Rows from block 2 of a small image classifier, named by matrix and row number. Rows with one number belong to one channel. Each number is 50 + 10 x the weight over its row's rms, rounded and kept within 0 to 99. All counts start at 0.
After each channel's rows are labels from the 100 images, of 14976, where the channel reaches its highest value: "peak at" is the part of the image that holds the peak; "patch colour" is the nearest of a few named colours to the mean colour under the peak. Only what is clearly more common there than usual is listed. The data: drawn branching plants.
# c3: 3x3 conv (model.blocks.2.c3.weight, 80x80x3x3, each kernel summed), inputs 0-79
# c1: pointwise conv (model.blocks.2.c1.weight, 80x80x1x1), inputs 0-79

c3.73:46 61 48 36 47 44 38 39 55 52 21 42 46 50 40 56 50 43 52 60 55 41 61 40 58 56 52 54 54 40 55 51 49 30 38 53 36 40 50 36 44 39 53 59 32 49 38 55 34 58 66 28 48 47 58 56 51 40 38 61 68 56 31 54 39 39 43 35 48 42 56 55 55 33 50 52 51 34 35 54
c1.73:43 61 50 57 57 30 42 42 45 59 25 47 36 56 45 60 58 25 48 44 43 49 55 37 59 53 59 52 56 59 51 46 50 33 36 29 31 53 54 36 49 41 51 58 36 52 30 65 42 51 52 51 51 52 44 48 48 42 44 63 65 50 30 52 32 49 47 48 38 41 56 53 50 40 54 36 38 37 36 56
peak at: centre; top centre
patch colour: brown

c3.2:48 65 38 43 46 38 37 59 52 45 58 35 45 41 50 48 46 38 39 40 63 45 34 51 49 40 46 51 45 63 57 55 53 46 54 45 36 52 57 65 33 44 40 64 45 45 56 40 31 35 44 38 39 57 37 49 44 40 41 57 56 43 46 45 39 43 80 51 42 31 47 37 60 28 37 47 38 44 42 59
c1.2:47 59 51 54 46 42 33 53 21 51 52 26 43 55 66 53 44 36 43 52 62 31 46 38 54 53 53 51 45 73 38 43 45 43 45 50 42 57 46 54 42 61 50 60 60 53 59 53 48 16 47 65 54 54 38 48 47 34 48 57 48 48 37 51 42 55 59 53 37 43 62 35 50 43 39 55 44 37 49 51
peak at: middle right; centre
patch colour: brown

c3.69:47 47 48 53 49 55 25 48 46 59 45 48 50 41 44 58 45 49 54 60 46 41 54 45 53 40 35 56 52 45 55 57 31 53 58 53 48 55 51 60 45 50 34 45 59 41 74 42 75 51 46 37 61 41 48 46 46 38 57 39 43 32 48 42 55 51 46 42 49 34 32 57 08 55 58 44 60 54 46 46
c1.69:49 53 38 55 40 61 35 53 42 61 48 47 63 46 44 46 50 59 63 56 51 47 51 60 54 58 45 59 66 47 62 70 24 47 63 51 58 62 49 57 59 57 53 40 61 47 72 64 65 49 56 57 71 52 50 55 52 39 63 48 37 44 55 53 61 56 60 41 50 49 41 51 16 65 46 51 52 56 63 49
peak at: middle right
patch colour: orange

c3.32:53 59 59 50 46 68 51 60 45 56 49 68 51 57 53 54 56 46 66 51 69 54 52 49 45 43 60 40 43 35 69 73 57 51 53 45 74 39 56 55 66 55 60 46 78 57 58 49 52 56 60 42 52 45 60 77 56 41 59 54 52 61 44 56 48 44 45 50 43 40 54 59 65 59 63 68 43 58 52 57
c1.32:59 52 60 44 56 66 42 54 44 51 59 77 40 57 45 49 50 49 60 43 71 56 49 40 46 36 52 46 40 40 59 63 45 51 57 28 68 49 49 56 61 35 59 62 79 63 58 50 59 49 52 41 58 53 62 70 46 46 53 47 45 53 50 54 50 46 41 44 48 24 49 48 51 52 59 63 40 65 52 60
peak at: middle right
patch colour: red

c3.76:60 27 33 57 41 45 50 55 58 50 56 51 49 48 58 33 60 56 42 51 53 44 37 54 56 61 46 71 45 62 56 44 34 57 55 54 43 34 45 53 48 50 47 46 38 43 50 34 45 47 49 48 46 46 42 50 48 27 35 53 27 42 58 40 56 62 63 27 53 48 31 24 45 49 46 34 57 49 49 42
c1.76:50 32 31 51 51 42 48 50 51 52 51 53 33 47 44 27 55 47 36 41 50 49 45 58 52 60 47 52 44 42 54 38 35 54 49 45 45 23 53 53 48 52 46 42 39 34 57 33 46 55 36 60 36 44 41 43 52 25 47 60 41 37 51 35 47 57 53 27 54 43 40 23 57 48 54 47 44 39 52 38
peak at: middle right
patch colour: grey

c3.4:47 41 51 43 40 46 47 57 27 56 51 49 40 58 59 35 55 28 45 62 57 40 57 47 56 52 58 23 48 67 45 46 60 51 45 40 62 56 45 70 37 55 63 63 28 57 52 50 50 48 30 49 54 57 55 41 62 52 25 47 49 55 46 57 49 53 63 52 49 37 57 41 50 51 66 48 60 51 63 35
c1.4:46 41 63 42 46 51 44 55 49 60 39 27 35 59 52 54 57 31 43 55 53 46 68 49 48 61 60 32 28 49 32 56 53 47 34 38 51 52 49 68 41 49 54 52 43 46 53 31 49 63 31 51 45 47 50 42 51 47 19 60 65 50 48 49 50 47 53 58 39 39 50 32 61 50 63 47 55 47 61 47
peak at: centre
patch colour: brown

c3.8:48 51 43 65 41 61 43 55 11 49 54 38 46 40 50 47 48 44 54 58 31 52 28 40 51 42 42 47 47 60 51 53 60 56 58 49 35 30 59 46 40 66 42 46 59 57 62 35 44 45 34 43 43 47 50 53 56 27 47 47 56 56 52 54 47 57 55 41 39 22 56 48 46 43 50 45 50 55 46 37
c1.8:51 54 44 46 44 39 22 42 45 30 60 43 55 26 35 44 39 52 41 41 44 51 52 70 40 41 45 55 53 54 53 50 53 62 55 48 34 36 59 40 41 46 48 26 43 39 53 32 52 50 55 46 47 48 33 43 56 16 49 52 53 61 47 44 44 38 50 44 48 39 57 37 56 42 49 43 49 44 44 48
peak at: middle right; centre
patch colour: grey

c3.41:44 58 35 33 47 61 51 53 47 46 51 30 48 55 42 55 40 45 50 49 41 46 30 48 37 49 48 67 45 50 48 36 55 55 64 49 56 43 36 48 33 10 51 46 33 48 64 51 46 44 50 32 43 43 57 54 31 47 47 50 46 44 53 56 49 47 64 73 56 41 45 43 60 40 45 53 47 54 34 50
c1.41:23 45 33 51 63 51 31 55 34 58 37 49 48 49 49 11 50 40 49 62 51 39 47 44 44 47 64 51 41 43 47 56 48 42 50 46 47 42 59 59 43 45 54 52 45 51 57 37 51 53 41 62 38 25 41 49 57 33 48 52 44 44 51 28 53 56 59 55 50 39 60 51 50 42 58 46 57 43 55 34
peak at: top centre; centre
patch colour: grey

c3.31:47 47 54 50 35 52 40 46 54 72 53 39 43 35 43 52 57 39 56 42 32 50 59 54 49 47 54 49 48 47 24 50 49 36 37 50 40 46 60 70 48 53 50 34 63 57 75 42 52 44 39 56 52 27 46 50 41 54 59 46 44 58 51 41 48 54 78 38 49 41 48 54 49 45 42 49 63 54 40 27
c1.31:46 49 58 45 44 34 50 31 57 54 45 41 42 32 35 50 52 45 44 44 30 50 52 46 49 41 54 42 40 53 21 43 45 40 22 41 23 42 52 59 44 49 45 42 62 56 55 42 41 50 28 55 52 35 39 54 43 52 56 53 42 49 43 41 41 45 56 43 43 39 42 41 46 37 45 38 48 42 40 34
peak at: top centre
patch colour: red

c3.63:42 51 43 30 45 51 36 68 48 58 53 56 54 44 38 35 53 41 41 47 47 44 41 52 47 56 48 40 46 39 54 49 39 67 52 64 57 41 39 50 49 42 52 52 33 39 39 36 46 53 37 30 30 57 43 44 44 31 46 51 39 54 38 42 45 30 33 47 60 56 52 49 55 51 41 34 63 69 58 29
c1.63:49 59 52 40 48 46 40 63 58 54 37 53 54 43 29 48 53 52 37 53 47 52 46 57 38 66 56 41 50 47 38 47 38 60 52 32 46 55 50 44 50 40 51 20 56 35 34 43 40 56 46 52 45 64 39 51 36 19 53 63 52 56 26 43 38 41 32 50 47 53 54 47 45 53 45 39 48 35 40 40
peak at: centre
patch colour: brown

c3.43:45 49 52 41 51 38 42 49 44 52 36 65 36 60 55 37 55 30 55 50 56 31 51 43 47 38 46 51 45 71 56 48 53 46 37 45 53 63 49 58 44 54 51 35 61 66 47 52 48 54 51 52 56 48 64 58 45 63 41 57 43 28 19 31 37 50 56 37 42 47 32 58 61 47 57 53 74 51 45 55
c1.43:47 45 53 44 53 47 44 52 54 50 40 63 33 54 55 47 44 24 48 52 51 26 41 52 44 26 33 60 50 63 61 33 45 42 45 40 42 62 48 53 39 42 45 45 50 64 54 56 46 46 26 45 59 51 61 46 42 57 49 52 45 19 25 38 49 45 46 48 45 43 36 50 54 39 51 50 59 59 55 53
peak at: middle right
patch colour: grey

c3.26:33 51 44 59 38 32 49 36 48 46 54 53 50 32 53 47 48 49 46 31 61 56 24 51 33 46 14 63 56 48 41 43 34 53 45 45 45 54 49 48 45 47 40 47 56 45 53 46 49 35 52 45 51 48 31 46 41 40 42 42 42 52 48 37 44 37 54 27 44 50 47 53 46 41 36 47 43 54 32 37
c1.26:52 52 55 48 58 39 46 49 45 61 33 47 45 32 33 46 66 34 40 56 50 46 46 52 36 46 37 31 47 46 28 43 46 38 32 40 52 56 48 49 48 38 56 48 55 46 50 51 32 63 51 48 52 49 39 49 39 35 40 61 50 45 22 42 40 44 37 25 31 44 50 37 52 53 52 39 45 41 48 43
peak at: centre
patch colour: brown

c3.21:53 50 46 51 42 35 49 55 33 46 27 40 50 51 59 33 44 40 41 56 39 32 55 34 51 48 60 32 43 59 40 46 34 47 36 27 30 54 49 47 43 58 44 50 46 48 34 45 34 50 46 61 44 66 52 54 61 47 41 57 55 59 41 56 52 65 30 46 44 32 56 37 63 46 44 55 55 44 45 41
c1.21:63 57 63 46 41 34 45 57 38 56 34 37 51 47 48 40 50 56 37 63 35 42 47 15 56 54 51 46 45 62 40 41 42 60 37 37 33 50 49 42 53 53 55 53 40 45 42 42 41 62 40 47 53 60 36 44 52 48 36 49 59 47 30 43 47 61 48 41 31 35 58 39 64 44 41 52 55 35 42 50
peak at: centre
patch colour: grey

c3.53:43 48 45 51 48 46 53 56 42 51 34 52 46 50 24 51 49 38 48 61 40 55 56 35 44 47 61 29 50 62 57 49 44 59 38 34 48 65 45 62 47 32 56 49 49 38 25 48 31 55 52 35 45 52 51 48 34 57 35 64 54 63 36 54 49 53 31 59 32 45 59 37 55 58 48 49 54 31 50 51
c1.53:40 52 50 49 52 41 52 59 46 51 23 38 47 48 32 51 56 35 44 51 40 51 46 31 55 54 55 41 42 56 43 34 51 63 43 35 35 57 60 66 42 39 64 55 45 38 29 41 28 65 42 35 36 41 52 48 33 54 42 58 57 61 40 44 52 42 35 55 33 42 63 52 56 50 45 50 49 44 53 59
peak at: centre
patch colour: grey; green

c3.48:39 50 54 68 48 40 50 50 53 32 33 32 54 31 39 53 50 52 37 68 58 49 57 48 34 62 49 50 54 50 40 42 45 48 49 52 43 43 44 43 66 43 41 41 52 50 25 67 42 54 38 56 44 58 41 57 59 54 55 42 44 67 49 53 54 52 54 55 55 60 58 50 28 48 26 32 38 39 50 33
c1.48:23 47 30 60 61 41 49 45 64 33 32 36 48 42 41 32 37 46 52 69 55 41 56 43 34 51 51 45 48 44 56 52 48 38 40 55 54 42 48 41 60 45 38 42 52 46 26 49 48 51 54 52 36 47 59 55 56 41 59 24 34 49 48 54 47 46 63 45 54 53 61 58 35 52 45 51 49 52 52 30
peak at: middle right
patch colour: grey

c3.65:44 53 37 38 51 39 35 43 48 50 55 61 44 50 50 36 47 34 48 63 44 39 68 35 58 37 55 44 44 50 58 50 46 41 62 40 43 56 51 47 29 45 48 53 39 51 71 39 44 43 60 49 40 36 43 60 51 38 33 32 35 34 53 32 47 43 59 49 39 37 39 39 48 43 46 24 52 52 48 38
c1.65:66 60 49 43 50 36 31 36 55 40 54 56 39 45 72 38 35 34 42 46 50 41 59 38 46 49 50 55 48 57 55 37 53 38 52 55 46 53 60 44 39 66 51 50 48 46 52 48 57 39 34 60 49 36 43 44 49 27 39 34 43 44 49 35 44 46 47 39 41 37 32 35 50 42 48 27 55 61 63 39
peak at: centre; middle left
patch colour: grey

c3.30:47 42 49 46 47 49 42 41 54 43 66 63 59 17 40 39 53 57 35 62 63 54 49 63 32 50 46 59 45 55 45 45 40 50 48 66 44 41 48 45 49 34 56 48 39 46 44 40 53 46 49 24 48 32 31 50 60 38 38 52 49 46 56 47 40 33 55 46 53 52 38 53 24 40 55 38 58 55 54 48
c1.30:43 48 36 44 62 39 43 31 52 43 63 51 40 22 41 43 54 53 31 53 67 49 35 64 29 43 57 52 39 59 44 30 44 41 51 55 39 35 53 49 46 41 58 54 46 42 32 38 57 52 43 37 46 36 26 38 50 53 49 46 52 41 58 54 43 43 59 48 52 47 46 53 34 36 48 44 56 53 59 54
peak at: centre; middle right
patch colour: grey; green

c3.18:59 54 44 50 44 47 38 46 40 58 50 37 28 31 36 53 41 43 19 60 47 39 45 50 42 50 44 55 52 56 46 54 57 37 57 45 40 52 60 39 44 43 34 63 24 44 57 57 57 51 44 47 48 29 45 33 39 45 71 52 56 46 46 50 58 44 72 50 38 52 47 46 41 50 38 51 41 47 58 39
c1.18:55 55 39 53 29 54 53 70 33 71 58 54 51 39 49 58 44 42 55 37 49 53 55 53 48 52 36 43 44 60 51 64 49 51 32 53 47 52 52 49 56 37 49 60 48 45 59 55 57 11 56 49 50 24 53 44 43 50 69 51 36 48 51 43 58 43 66 53 33 47 47 61 45 55 41 55 46 55 44 35
peak at: top centre
patch colour: orange

c3.42:37 43 54 62 34 51 46 54 41 59 50 41 43 44 43 26 36 47 33 53 29 52 41 31 53 56 35 47 65 37 48 60 36 65 50 43 44 65 54 65 46 58 39 45 60 61 41 57 46 55 38 48 45 55 38 46 47 40 47 33 38 41 36 47 49 61 37 58 42 48 48 42 29 45 58 52 62 55 37 43
c1.42:35 52 68 50 35 50 37 58 47 56 43 38 58 41 45 22 29 58 37 48 34 61 47 42 40 61 46 45 61 42 40 44 38 69 47 47 39 61 52 62 53 62 44 56 54 48 44 45 46 62 45 34 56 44 35 48 41 49 46 45 55 52 37 51 54 57 36 54 47 53 49 39 19 50 67 50 54 55 39 49
peak at: middle right
patch colour: red

c3.51:57 49 26 37 58 48 47 48 42 58 40 71 48 44 51 46 56 34 50 51 54 40 33 36 32 57 53 51 46 45 56 56 45 43 49 40 45 32 50 34 32 48 59 56 47 39 54 43 63 39 51 56 40 47 45 59 66 43 58 55 34 53 64 66 62 45 49 44 52 35 61 44 72 53 26 50 48 46 58 37
c1.51:52 51 35 40 59 37 53 37 41 55 37 55 44 39 51 44 50 37 34 51 50 40 45 38 33 56 51 49 45 50 49 47 49 39 43 31 44 45 56 35 26 59 49 44 36 26 54 47 57 45 29 45 47 43 34 44 67 30 52 55 40 56 56 62 63 49 45 44 50 36 55 43 60 35 35 43 46 38 54 39
peak at: middle left; centre
patch colour: brown

c3.5:57 55 45 30 50 57 44 57 55 62 50 51 60 45 43 43 59 55 52 57 52 50 46 57 51 58 36 50 24 42 43 49 16 41 44 44 44 67 50 63 49 41 49 43 31 47 64 50 69 47 46 48 56 56 49 42 52 50 47 58 20 56 48 38 53 58 31 44 53 63 53 41 35 48 61 43 56 53 57 34
c1.5:56 52 38 41 42 54 50 63 48 58 52 58 58 42 53 47 55 57 53 56 49 53 47 56 54 59 46 56 33 54 51 58 25 39 52 48 57 61 56 64 52 48 56 51 47 53 61 62 59 31 63 55 54 65 50 52 59 49 55 51 15 67 55 48 63 60 41 47 54 58 54 50 20 52 60 56 59 48 64 23
peak at: top right; middle right
patch colour: red

c3.7:63 56 50 47 35 52 33 52 59 48 73 53 59 37 54 52 42 47 44 52 53 34 49 57 44 55 34 60 37 44 52 50 31 47 51 60 31 47 52 42 47 58 39 52 41 61 55 42 42 48 42 51 45 15 31 41 24 42 52 40 51 47 49 43 51 53 58 45 55 48 39 61 45 34 56 56 33 64 48 49
c1.7:54 59 54 40 44 48 36 47 57 55 68 55 46 32 49 55 57 42 43 48 50 34 44 58 30 37 42 54 40 32 45 52 46 44 44 57 41 47 48 33 54 42 43 50 38 62 62 45 39 37 45 47 53 08 34 50 36 40 49 52 49 47 51 47 35 46 47 37 43 43 40 57 51 39 36 54 40 64 43 42
peak at: middle left; centre
patch colour: brown

c3.77:44 49 44 41 52 39 21 44 43 46 53 58 31 48 54 45 50 44 55 41 57 36 54 59 54 53 40 50 50 57 43 45 40 31 44 51 37 46 53 39 54 50 53 49 48 54 58 57 52 38 32 43 52 22 56 51 53 52 51 62 43 30 47 17 41 50 50 43 41 57 21 57 54 49 53 43 60 41 50 38
c1.77:50 40 39 40 55 40 29 40 46 55 52 54 33 36 47 49 57 45 49 36 56 35 54 61 42 42 35 46 46 51 36 45 45 41 51 50 33 41 56 42 45 52 45 56 44 40 65 58 57 43 32 40 54 35 52 45 51 58 48 56 31 31 56 27 41 54 48 46 43 47 15 47 52 48 43 35 52 41 48 38
peak at: middle right
patch colour: brown